python train.py --win_length=512 --encoder_experts_per_token=2 --eps=1e-10 --epochs=85.5
Rows from block 2 of the text decoder of a small encoder-decoder audio transcriber, named by matrix and row number. Rows with one number belong to one neuron. Each number is 500 + 25 x the weight over its row's rms, rounded and kept within 0 to 999. All counts start at 0. Numbers have three digits each.
After each neuron's rows are labels from the 100 texts, of 14848, where the neuron reaches its highest value: "fires on" is the input token at the peak. Only what is clearly more common there than usual is listed. The data: telephone keypad tones over noise or synthetic speech.
# fc1: MLP up (decoder.blocks.2.mlp.fc1.weight, 768x256), inputs 64-127
# fc2: MLP down (decoder.blocks.2.mlp.fc2.weight, 256x768, transposed), outputs 64-127

fc1.81:545492452515491517492493503462526456459535487545516501507495511488521571538531488515519513537502488543508469523498473511453512519496490492512481510507484496507497468509522495493487490491482512
fc2.81:489559503494537498519513477477510507546481519539487478515496516486535499496498535498536496526533509491503487511528495478515475485498464566461490495518473537489506494522484525436493500489527508
fires on: "1"; "*"; "4"; "a"

fc1.662:550439504521492490556502485477488467507538485495506490516484540469504493493503548516546458501527487510536504456542444523477517513497497503535477513514509558490532533475515478490513493544499560
fc2.662:456462540514493500492462491500495498460541510497499478505496520546492464470480476505520516512450482482501498522480525506459494520479511503490502471495548490499423506503484534498487483487505520
fires on: "*"

fc1.432:513503464468477493473476497492486511520487494482457503487469515539443483490489445488552490502544539503527503518495528494522503471483520531514495512484485505550498524497547503500518521481484483
fc2.432:495516515522510517478537510523542541516510481466521492513449507523552515451489495533484528480505461538504488501459520451470490492457487484512506473491522529523512493495509515517482500462494544
fires on: "*"; "2"; "b"; "c"

fc1.488:481444509521454542516478496505496496475532501508509525508483524501497478502480506520514492492458502469492509461503510546533490564513471498548444534491445488537552531468516528527504513514481475
fc2.488:551486454464511491468488535469519484486497515506498492510507523526516528479517473475476497467454504483493468478460549474511491528521495493476490498483479488528496465503506501528563482510520487
fires on: "c"; "b"; "d"; "a"

fc1.399:471477496517452461464477470519512536505479508509458518453481516483470444487489453485540476531460531488491458514507478540469502495467501512466501461506460525501468459544500464476522477538512493
fc2.399:488521489510470490498507498481529523514515522509488531480529464529485477485459485489497497484517510500498487526503505537506578497514503507511576484522487450530526477483509476511519493507513452
fires on: "c"; "2"; "3"; "a"

fc1.347:502541472498507472501506528516491456494474513523513535497529520495511505526550510496503518521483519488511474492491476500499459494524493493502478524483504545472486510498484450495466496518481495
fc2.347:558499540491484475489520520499451488491527457479505461483475495522501501453512506531494497551497511554471498488493482531511547562519474517458486485492518517462577518528501473470506510469502490
fires on: "5"; "c"; "3"; "4"

fc1.405:492442486543435545500431514476513522514539526540464538535506520547568503521489540511502512499507523485546455519499530511520482543530495519494553469508511480511486493479494474492536499498495497
fc2.405:511477501505489490491505531501501510476482479506512540522509489492453491500514520495453525448498508444502535536497506499503489528497480520520486490465500516523515524488468509471549485518482519
fires on: "1"; "a"; "3"

fc1.606:471467474471492483527493497531498516531453498467479497473451509501474477446497527466474510523502461542501526475440464508509502525471538498522492485472488476513512512498529514505517502479488509
fc2.606:524525485516494471514536530500526494524519491544503446499478516486562457500501471518500502503553509475481486508486478530515457520531483472470472480478539526527538481487551546468525492515538501
fires on: "5"; "c"; "b"; "0"

fc1.625:478520486515494513522485481491487490515490508510517507500551514458492496499511489558510500463499519476492505506486474500457491433508538508519454518513465493476511499524515484480520499445509484
fc2.625:492466483487489528464531500485506511447508508510508467525495507486465496502483451478526507487525539494503522512494466545470526511469478510483525535529479435513507527509537504511473488507520482
fires on: "c"; "9"; "3"; "7"

fc1.608:495474512496487530521491449476546546471486495501507533462507488480468482504544477484484498546482458529532515495497521479487526514521474514455525480458509497488500508500542450513479508507510562
fc2.608:505473474513465477488486539534477498422504491527499516523547495464547518514495550481481467493494484511508516476490440473528520511489475527488428536498540513491480523512484496548534509547488480
fires on: "2"; "3"; "0"

fc1.52:473475510541515534476484487523525510478493514542464493545546492567471462512498572480478555495500468514500522531496495460480471497538520539487500498485511488521490530469454497490545498509467492
fc2.52:524491451482483509497494512460494532504506481513465487505486506478549526519489483541526518499499520528535466476445565494462482445490540457523542486514498487511475485540518484483509492531479525
fires on: "c"

fc1.51:529533535502480488487530545497487479519503463518479502494543504537498500505517532474532513521477480496477474493483500496497526527465503498495520525448549463530559482496488481527541489460501501
fc2.51:486477480530468514530497486478494482469487575528521485509500507501506497522465524476501517503516530531517512481506481497489470489481550466553507508527503565473542537502498510485465517489502487
fires on: "c"; "*"; "1"; "a"

fc1.515:497491486500505544488510459531510497483502500534474504538481487487490522537471486527507482530487493515490489504492497475506470477486486500468498483458482506528498507473507565539510502503495533
fc2.515:533493505499476479429471502486451528554504468503541480509471471537484525553511454503499519522498516502514497481515537506503500475445474465476511489513545486507453502481465481517461535491575521
fires on: "*"; "c"; "9"; "1"

fc1.386:503493490535506519469474499552519505505502493464475489513552487470526486523508480512467484470462459503486457488424491527505537483479501492471503492496508480507526457486517450479510527535514481
fc2.386:518489478497452486486462476511474512492467478478499502469487506467496492540505540510502510465514474549490534519465541539535489524511489500514499468485476447493465509533482468448519479474495540
fires on: "2"; "5"; "6"; "0"

fc1.588:516477504543444486496526473504459496509500514471466500522479481503527509494486452540477544469514505507504513527478475497498511501508454538538558522481482480499525480480510490500459527505517537
fc2.588:539468519524455490491517471484479509490522533449511475504464466501506486527466494495467527475497515525547514502488529509506552470481477508544540473467482479505495477458546491496494509511509516
fires on: "2"; "8"; "#"; "1"

fc1.622:528493489536536506465519488480519531484520535508511519499481495506488562481478516475518543459479526500520479477508538476483484500489501482460508541526531547513488478521500497481499495489480526
fc2.622:528502533467535521495505485460494500545480480512508518473476515534504497475460514522512495492497466524485468517500483520494515493481537513484473550518473489477473505490452492489509550499495484
fires on: "5"; "*"; "8"; "1"

fc1.456:534511533531469491529509484520474510494534475470503453525513503499501465454492518547492485453480528493473529469474477476536490494522495504507525491496523537490569553490469578504517493525472497
fc2.456:462484521465486509502497483528521500512550507524535507533470515477501492485464513517526513497530516526536467518528488520504478477524485550523477506515498474474435514512498497510476527465535521
fires on: "c"; "8"; "9"